config = dict(
    horizontal_flip=False,
    num_classes=2,
    beta1=0.95,
)
Rows from block 7 of a small image classifier, named by matrix and row number. Rows with one number belong to one neuron. Each number is 128 + 24 x the weight over its row's rms, rounded and kept within 0 to 255. All counts start at 0.
After each neuron's rows are labels from the 100 images, of 14976, where the neuron reaches its highest value: "peak on" is the class under the peak. Only what is clearly more common there than usual is listed. The data: rendered landscapes of hills, water and sky. In brackets: how many of the 100.
# fc1: MLP up (model.blocks.7.mlp.fc1.weight, 576x192), inputs 0-63
# fc2: MLP down (model.blocks.7.mlp.fc2.weight, 192x576, transposed), outputs 0-63

fc1.396 [128 128 151  72 124 116 153 155 126 158 152 115  92 109 157 107 162 110 139 167 122 132  99 119  96 115 150 157 138 100 116  90  96 145 112 137  82 146 124 145 165 115 136 214 138 115 104 129 126 120 151 139 132 137 100 155 120 119 119 122 130 127 154 149]
fc2.396 [136  93 115 135 129 158 108  86 144 104  97 155 143 134 143 118 111  97 142 132 164 152 138 150 160 126 153 140 145 138 105 138 123 140 100 145 114 135  97 105 112 125 137 255 128 107 142 122 163 137 121 153  81  81 189 141 142 168 134 163 142 139 131 149]
peak on: water (87)

fc1.285 [120 129 113 137 130 126 177 153 163 145 155  86 115 141 155 121 122 140 131 126 139 135 110 162 147 131 124 131 106 143 117 133  75 122 131 136 164 156 113 109 175 116 151 168 150 108 112 115 185 116 148 101 123 123 118 154 146 122 131  96 116 131 135 102]
fc2.285 [140 103 131 163 151 143 128  93 107 147 162 120 123 101 103 134 153 106 123  92  88 139 151 112 158 170 127 115 123 135 121 143 121 147 138 114  91 115 138 109  67 152 114 137 115 104 167  92 108 120 170 133 131 116 115 107 140 184 107 145 133 143 133 143]
peak on: steep ground (53)

fc1.553 [130 119 172 129 112 111 140 170 125 122 139 135 142 107 166 133 125 155 109 113 112 154 123 146 122  80 123 156 143 110 153 102 103 124 122 177 122 130 147 111 125 132 136 120 146 173 128 191  81 158 133 151 148 124 129 139 138  80 145 113 128 117 131 130]
fc2.553 [121  96 131 167 127 131 107 106 130 144  84 128 142 135 132 110 122 106 102 113 155 140 109  93 116 121 120 170 135 126 138 183 136 111 133 129 116 102 113 175 130 137 132 101 117 142 116 114  44 117 109 109 144  82  99 128  95  86  75  96 131 117 102 138]
peak on: sky (100)

fc1.437 [136 131 148  97 127 125 154 172 118  93 127 117 142 120  92  77 118 130 168 125 157 110 116 168 101 145 161 127 136 160 163 147 137 138 162 117 155 144 150 137 162 158 136 179 149 104 154  86 163 125 133 118 128 123 152 146 103 133 142 101 139 100 104 129]
fc2.437 [134 108 131 109 124 144 122  68 103 126 126 108 114 141 142 158 115 133 108 113  75  88 131 107 154 176  98 133  90  79  82 115 132 147 143 133  63 114 121 112 106 119 125 191 135 106 157 125 142 145 152 143 126 143 115 148 176 151  72 106 114 119 183 157]
peak on: steep ground (42)

fc1.226 [114 136  79 127 129 110  94 159 136 105 123 127 111 128 136 177 142 113  91 122 144 132 140  85 106 128 124 149 119 102 152 140  93 129 179 122 102 134 122 111 125 134 127 102 107 121 145 142 118 183  83 115 173 159 104 126 123  97 101 165 127 133 127 142]
fc2.226 [126 129 156 137 120 133 127 111 171 151 107 118 160 173 132 128 123 116 131 112 152 153 142 142 163 135 152 135 164 141  94 121 160 167  85 132 146  69 139 142  87 127  94 222 119 108 136 165 126 136 135 104  97  72 160 147 115 148 193 118 116 112 147  98]
peak on: sky (87)

fc1.229 [125 148 168 126 115 142 182 156 116 109 170 106 146 106 188 102 130 135 113 141 111 143  93 121 112 148  85 108  89 125 108  70 106 101 128 163 139 109 130 100 170 112 155 146  89 111 124 123 103 156 128 117  87 113 113 116 181 146 174 146  80 129 117 137]
fc2.229 [140 204 155 143 120 124 132 119 141 134 117 134 116  88 102 136 172 148 147 112 107 149 115 140 130 139 144 155 166  97 113 143 153 118 129 121 118 140 122 135 147 122 126   0 135 128 162  54 127 138 142 137 117 110 139 105 136 132 157 119 153 120 168 115]
peak on: gentle ground (94)

fc1.385 [111 162 136 154  89 125 154 131  88 113 148 103 163  41 174 119 146 126 127 154 101 117  91 128 124 141  73 150 135 101 152  88 103 118 117 133 148 138 153 115 163 126 154 171 109 105 148 148 102 108 154  99 104 123  85 155 163 150 184 122 102 132  85 122]
fc2.385 [108 181 130 177  91 121 102 121 158 153 104 149 119  86 103 140 123 151 140 119 121 148 106 145 118 129 152 140 118 132 115 142 130  92 116 143 119 145 128 177 127 113 135  40 103 143 135  55 167 155 152 134 137 133 122 120 145 122 130 129 133 159 118  88]
peak on: gentle ground (58)

fc1.534 [130 125 175 105 109 121 144 146  98 109 157 143  96 104 150  97 104 158 126 148 101 153 105 131 161 151 102 117 129 129 100  84 122 130 111 154 121 159 174 114 150 103 143 157 114 102 116  85 137 146  95 114 116 166 150 144 136 170 147 100 137 129 148 164]
fc2.534 [142 167 128 140 110 119 123 111 136 142 155  94 123  99 127 130 135 121 154 135 128 158 127 148 102 130 143 169 150 117 136 134 146 142 147 144 135 128 136 141 135 150 123   0 128 142 138 101 122 152 145 111 115 120 121 125 140 104 141 163 133 110 135 121]
peak on: gentle ground (73)

fc1.442 [106 133 149 133 119  99 111 134 122 121 129 152 140  91 156 119 159 122 136 127 129 134 105 123 121 130 106 156 147 106 101 110  68  70 115 161 104 100 170 131 148 116 141 202 140 117 143 143 112 106 126 149  68 149  97 129 159 136 109 106 138 116 114 126]
fc2.442 [169 113 103 138 128 121 129 109 118 128 112 123 128 121 123 121  91 104 144 123 168 145 171 151 177 109 154 122 152 152 116 108 128 126 109 131  92 117 139 112  87 113 109 255 140 126 119 163 159 136 154 135  78 124 145 145 161 157 134 128 127 138 120 112]
peak on: water (54)

fc1.65 [ 81 136 177 118 145 111 120 105 134 133  97  94 138  90  99 138 142 139 133  95 134 108 134 150 124 108 138 138 107 156 121 147 141 130 115  68 116 127 144 154 170 139 120 143 164 125 148 123 145  75 146 103 109 127 148 131 182 129 126 126 128  90  95  82]
fc2.65 [149 134 121 120 161 143 116 131 102 145 150 142 123 117 103  92 129 152 181 165 146 107 120 115 129 102 123 167 143  80 123 137 143 129 156 161 123 168 123 119 129 115 166 147  75 153 128 182 106 167 140 119 123 154 122 116 101 128  80 129 137 150 157 145]
peak on: sky (79)

fc1.136 [130 125 199 132 135 141 137 141 102 100 159 154 105 109 144  94  96 166 123 144 103 139 116 146 161 159 111 125 144 130  99  92 119 124 113 150 125 164 168 123 151 126 130 150 118 103  94  69 136 150 113 123 117 162 146 153 119 167 143  82 116 137 138 167]
fc2.136 [147 151 134 152 102 115 131 124 139 159 169 120 129 104 134 131 142  91 151 125 115 167 140 158 100 134 124 136 142 157 135 143 140 133 139 131 150 109 144 147 130 150 131   0 127 149 153 118 129 137 142 143 109 121 121 138 139  87 151 161 130 104 126 140]
peak on: water (58)

fc1.209 [166 159  76 134 118 155 178 117 112 119 190  88 128 136 158 101 117 116 145 139 128 135 117 164 119 139 120 107 127 129 127 135 146 113 116 167 199 120 159 109 123 154 150 164 109  98 131  99 172 137 109 129 115 109 139 134 159 128 165 144  74 103 152 126]
fc2.209 [122 168 114 152 122 120 119 145 159 106  97 141  99 125 113 182 101 133 112 128 135 136 131 156 167 140 135 154 141  96 137 127 140 132 115 139  75 152 110 126 125 124 162 177 144 144 145  68 122 130 121 111 141 115  94 121 110 117 133 122 153 166 127 108]
peak on: gentle ground (68)

fc1.427 [121 119 182 126 132 129 146 153 132  95 135 102 124  81 148 127 129 128 112 134 123 119  88  95 144 100 104 118 135  85 113 116 108 109 136 151 122 140 175 127 182 133 148 135  90  97 116 107  84 125 165 151  92 165  59 148 145 118 160 118 127 171 141 156]
fc2.427 [152 174  78 159 103 142 107 104 143 126 139 117 130  97 119 104 133 107 138 116 144 151 122 121 150 149 150 115 150 156 115 122 171 164 131 128 127  93 129 136 147 121 133   0 121 131 157 122 141 129 110 122 109 165 124 131 144 165 122 157 117 116 130 116]
peak on: gentle ground (84)

fc1.252 [115 103 153 100 126 137 156 140  96 110 141 147 160 127 159 104 100 147 126 134 165 125  87 105 169 132 119 118 132  85 114  99 132 135 104 171 128 136 170 140 146 136 145 154 112  76 142 130 142 148 129 104  96 163  98 129 125 144 146  93 149 123 132 126]
fc2.252 [119 168 144 147 100 118 129 141 139 161 152 120 106 108 119 135 139 137 128 121 120 143 113 144  98 149 125 134 130 125 137 130 135 144 126 138 118 146 149 144 148 146 128   0 134 146 141 100 136 127 119 136 138 137 108 129 138 118 155 139 119 121 155 119]
peak on: gentle ground (78)